A small image classifier, trained from scratch.
Model: 12.3M parameters, 24-pixel images, arch vit, activation swiglu, patch size [4, 4], layers 10.
Training: muon at rate 0.01, 8400 steps, batches of 384.
Data: trained on renderings of 100 made-up gadgets, each built of a few solids, in any pose, 97500 training examples, 33.1 epochs.
Rows from block 6 of a small image classifier, named by matrix and row number. Rows with one number belong to one neuron. Each number is 128 + 32 x the weight over its row's rms, rounded and kept within 0 to 255. All counts start at 0. Numbers have three digits each.
After each neuron's rows are labels from the 100 images, of 14848, where the neuron reaches its largest size: "responds to" is what is common among them. Only what is clearly more common there than usual is listed. The data: renderings of 100 made-up gadgets, each built of a few solids, in any pose.
# gate: MLP gate (model.blocks.6.mlp.gate.weight, 848x320), inputs 0-79
# fc1: MLP up (model.blocks.6.mlp.fc1.weight, 848x320), inputs 0-79
# fc2: MLP down (model.blocks.6.mlp.fc2.weight, 320x848, transposed), outputs 0-79

gate.177:090134160098106141152129132132153130132137098133064160167083137101137152082110089125196207109141095160107143130143122154197097114152127111117176193142130100065109153111174106140128100052079137137111095168124144097112136096136097133090107138
fc1.177:095076155128134083197146153074171114115139126152159125119129148117096063137125094138171139120199120077099172125038153124158122172061128147147117142127080109152124088098156114110145090147223172174139144127138092080156133117107161114178116119
fc2.177:120142145140109135104082071080141086143146107130145143117143209109109148108114095094149095147148133138110160151152126154098117092120085128142128206122161092158096157129118132096131207180119118144135150138135136100138162131155101122119149081
responds to: metallic

gate.422:117087096176110189125099094049140058146164138153047149138197139175123134132137130106075143174158116138195158092139079107103132107159124114111100127107131082134062154138136086159115115085144108146109087133111108155124101112176127097133109134
fc1.422:099094113162093179152166061099172131122159143143093119113146114135140089139081157136138169135132118198147145099115099133156128165183114130111110084123125050105157090115117131171123132141136118121115122097140127160162127136129138108156131100
fc2.422:136130159135188099089146168173153200133112140117102073112097167168145112086111112121186114110137114148113113171126115110115118106090146139093092139074119166154134125137115184079163082105130090147123131174149148202116094133162100139125168129
responds to: metallic

gate.257:171164163066154105088129112086100148167111153151151069081151094176115134137093086100217088141133146126111150123138166144155126163131121150111186160097166145085118100151145169143093110129109127143140169160152146129105115078156123136095137145
fc1.257:132151144075120102089115156108128137172171110130145113085103097177123132119136095154161138101154136070122103090116167182146094140155155097142142163139120151118181122118132187086108082168101157118098131154205147120128104097178133182096181103
fc2.257:173034112125160142126156083139127137120113078142106140153069096112183074103124133100134164141057111132119101132161107113088108107140099174079100170123107106065095113105126149147110129103116115102179141143082138133145176150125131109157067105
responds to: metallic

gate.335:095174147105138147112141167061156165117100080123080072108127107176105101157160090145179111160090115053122151070091094140162176181158109155097126059133211149195096070072151150121060119090164104138135155119140138115100163147130081137176129129
fc1.335:109085105123148108094121119186167131103104163077125181142096070181135125150171153129129150164148166106116123112134162144181080160156113062066140158084144122116106074133084155154198142121153101133042105123110068151097110180148099166141117141
fc2.335:159119192120152120117156079147127099128110126114136130086133154129170162118113118139126101123161126179147167098116144104108108116171141157118143137088141156194170160130154165156122153137103114050153114169139180120135196165121155098175135159
responds to: orange

gate.582:117174132111107146142164145099105123182057161144124057120154032144131171129109124120065090105116117117077087145088122076085133129101125124134150163119115182063161163206126086115123074166100099089118110124162173133170121148130109129134207194
fc1.582:093073147149114186129076077036108115173153102145099160072133114154174083108147163127065154121149145129142162128102128161163142128119162110127135156115112182201130128157117078108163145152107085163182117154102123134105073106121137116187114120
fc2.582:121127122070089101170106142085115110097132112126108130106087169123115109141124168147098149148156095075164142093122140103130132208135106112129170122102094165048187139179110146121112109085162127161145108142147182089100120116130181157101200150
responds to: pink

gate.629:167147090137192137079124095132165151113150070108134147085119113172178153142141114127148142158120147143108128163073206175199128114151094182090124167111120191132128053102151143123119111078162126094135122098168063064074136096111140147102085160
fc1.629:113067153121146197158152119137133142121119104138085111084122145149068165181192107144165150101141128108099084128143177166143153164219103086113129071183129129138128098050088108127094150171126091147136135107178102127086162100091146094143096075
fc2.629:086190103105088137155144159156069149107126139145058141149130159159135124073103140121158204140134118157069144162152081143149134114152138117092137127151106170072148105116161136133141109125103130114129131131199056107092218148128158101097171129
responds to: orange

gate.141:057151150110196123112118133139134117111125139083112105177076152131177135095109115173128209128111103129042106101131147130095109122068108125097171142127164132148141101095130171156166105161076126066126196138163155157121141126155103105216151130
fc1.141:103139149145136140096174087170078112133085094128168138132114088117121108162108110089109090108127136150152096081118179102086129117182128117097145171156066068112143092098153152140117157128102112123169153147093196129142202099141144165130129138
fc2.141:117087090137097159114173154153098120110138183157121207080117209102112103102156207224152158164181134137104089156112163087127143099180111115143135185125109118156136123140108129128169139113130111163206127170136118152146075169157104089147177106
responds to: metallic

gate.759:140059112100178132115137126146077120087105116091134135132150131138094147127089078147150081162048101141130119119128105142089142194128126184128151147052074080171119122045158124115164121119117164158111124108110145107101110154117108117142131164
fc1.759:155085110138097128101186142152120166146128160124113127126114122178071148137142116120136095119115118134140099133127117146060177148155146125142145136137097037166134069129186156096176091095168109147076108118087149049101098097156083135101131136
fc2.759:084169122121155177105173121049177146170188178090117107143145170109176086148096129120122134141183152102089131163151126115120175127154135166179147114144187117136202092184115105174117110087104156141162124111112079126125116130154122131071123175
responds to: metallic; yellow

gate.498:080150144196185115099094071102121179138113099099112111114141167154174154125175119092078150078126121165161172115147101110115122142152068115111115110108173133096154185141096128072172101133136114142142153112165121090130062129137105175076115127
fc1.498:124159139164154109113075139141145102107152129091134112147149172189139050158063114085104144075145094111132135181154164145134167140127063167132095144078067131140101210134094115173158166119102103127082201097129118135114118095117129183158112157
fc2.498:136115131156126152184194109103161224123125083103145109115108069117163117130172183110182143085137145146126140137157092202114117107145185129136149086167091090112072124120131139149029126177113120139175108146112176153095146153104146084084132101
responds to: orange

gate.723:164145088102146115107087168112118177105138160179145095154122097112094115141082144075130114141136180092094096153133142114136120118170104199092122110129101141140187120114133119098092100188137089125128127153098136123100067106112141179146198178
fc1.723:085101102132096177110105144097171124123167158164196173097165112068117147103132152100131091114159113107165134114122120108122143137182135078165175177132153107138148155164148187103153169150092153175086099097112119131226107109144104121128114127
fc2.723:104133080170123089185144157096145155074113090165116133155130170141143158075122130109115119166169160139111107111154175180131124144054140157130146108128202103128117171140137143106117079112117087160108176160156133099104165128089114130113107121
responds to: pink